python train.py --encoder_arch="inception" --model="spectrogram VAE" --dataset="telephone keypad tones over noise or synthetic speech" --train_examples=39062 --n_mels=64 --hop_length=160 --input="log_mel" --win_length=512 --bottleneck="kl" --downsampling_factor=8 --encoder_norm="batchnorm" --encoder_activation="elu" --encoder_depths=[3, 6, 3] --encoder_kernel_size=3 --encoder_stem="single" --encoder_widths=[96, 192, 384] --loss="mse" --latent_channels=16 --decoder_norm="groupnorm" --decoder_activation="silu" --decoder_weight_standardization=false --decoder_widths=[48, 48, 96, 192] --decoder_blocks_per_level=1 --decoder_block="plain" --decoder_attention=true --decoder_upsampling="nearest_conv" --kl_weight=0.1 --init="xavier_uniform" --residual_init="none" --optimizer="soap" --beta2=0.999 --lr=0.0031 --beta1=0.9 --shampoo_beta=0.999 --eps=1e-08 --precondition_frequency=16 --max_precond_dim=1536 --merge_dims=true --one_sided=false --adamw_lr_other_params=0.0012 --steps=3400 --batch_size=64 --epochs=5.6 --lr_schedule="cosine" --final_lr_fraction=0.01 --warmup_steps=170 --weight_decay=0.2 --adamw_weight_decay_other_params=0.05
Rows from block 3 of the decoder of a small spectrogram VAE, named by matrix and row number. Each number is 128 + 24 x the weight over its row's rms, rounded and kept within 0 to 255. All counts start at 0. Numbers have three digits each.
After each channel's rows are labels from the 100 clips, of 14976, where the channel reaches its highest value: "band" is the frequency band that holds the peak. Only what is clearly more common there than usual is listed. The data: telephone keypad tones over noise or synthetic speech.
# conv: 3x3 conv (decoder.decb.0.0.conv.weight, 96x96x3x3, each kernel summed), inputs 0-95

conv.22:096159116112106103138109150128113149114154126080146152152129164112126134146095123164114144103125101108131106133127136174143156097113124130059157136097181108091137101110123126117092178109076122117119146133099130110130134173124142101110128145126136171145152109178122111082146123136127104146
band: 500 to 1000 Hz

conv.21:144111109158154155133085138139125123128131100101080111188079141117108122143154098120090131140096108131121115141129108111116129124105102138103157140165089111118118122161125109104112089147120126179130167111125128143148125093150123149116136106131123104145105109089146119048095100094139099151
band: 500 to 1000 Hz

conv.51:184133136129111090124114138132116128148167152118133088113167112150131155185121104100153106105104124103101162148103157142128151104160096117122156153133130108121109098152120135114082172136107122118107134141096124087114105160122107124187146135081128100092144109149149155142116108118121117175
band: 1000 to 2000 Hz; 500 to 1000 Hz

conv.4:184156122119117140154116150090136094123151128123145156139111139141121115099120142175154148133147097134109110112174111111087158139164151127092113142155145099145126160103142131138150099122142099133099133101199137085135111158140129151144110141146174130109103120083134106106127098076140154139
band: 500 to 1000 Hz

conv.47:097167153160123145113153102110099077160119110098123131098130172125150146083093080132180142152092115103146159104136101126148122145137171133152093143151131175131125156138142143142117119124078110137144152127099161126081161134122118151136144189146128107130127144108135129131135138112114151106
band: 1000 to 2000 Hz

conv.5:086127105154162164162165136130112139119144109134159132154083130122149152102128086130145136117156134138147129125165107127133100155100160127114127136127159134133149115104125085117194095153075123110099134149160141107127153148189103166115122152137114149134139109132144093130114164170104109100
band: 1000 to 2000 Hz

conv.68:108169111169096146156132127167065112099132146109122110122147144123129137136116108112105128140183116181118140134165152157166112111146117135115126137127164106131150157126155094091160113108080143083115129131117160093081123172158134147106139158123145149114149102169121139103135143146132124144
band: 4000 to 8000 Hz

conv.52:145125115125140120177176111141131121086170100126117104149085133130122066120151145101103104139149110171095112129147103141141096135120116121133123107101111121112120116110073112118137146135119123122117133099167060097132133136155145131168081090112163100145131109136140158116071142145134140126
band: 1000 to 2000 Hz

conv.86:145109132164150074094179128090119125143094125119109132124148154134101149126097132173121091095135117185125133075145136126132133184124138118131114117130166075115117143113123137130131077111129147107102159142130107119103128103158130092141152141111163162109153106133140127133161123127080151103
band: 4000 to 8000 Hz

conv.75:114162106149108125135081120073099113148113163049131143112157151167121114095154108103120120092156158121111161096147106144143109150126090140181129112120146120147109133161122122116116132129159098093153117138135094114102097138170142127123136135134111150112157122138162163152123103112132091141
band: 500 to 1000 Hz

conv.54:151163119134129118181157140165094106113127148127179151102148135108109099178126105105101116125117098151134095127121127174119110121153159101142122120130148153126161146132093156133157131097151109122115156111117103100061080129175097107130131162126114132126124182138117133118129120131095091118
band: 500 to 1000 Hz

conv.67:121139146132126137110118141126105116159128117143144120121148157147109120114108105110135116074126156165101134068163106118144111137143124128111157171178138134135109170131180061132124098134090145141111090123111156136087155146136156158132148169098139187117127165156134119123125099134104139140
band: 0 to 250 Hz

conv.34:116136136123165111146148171159108090082124106106102153137125158140087128129095141113123150084122137180157135125159137115151119143114132146087139108135118119112140172155161127089141118130106166141120113116099139158079144117141105119117143179084141141105137163151106080100146109142091119104
band: 250 to 500 Hz

conv.89:168211120123109110147129131154126128158144120113118112113150153118135130140172098086111116137145132158118112150142140152099114108168137178114130099147126137101100114119128096133160135125097102125108116109122106130085091183130143104119152130150135082118086129138165100142081120166136116105
band: 2000 to 4000 Hz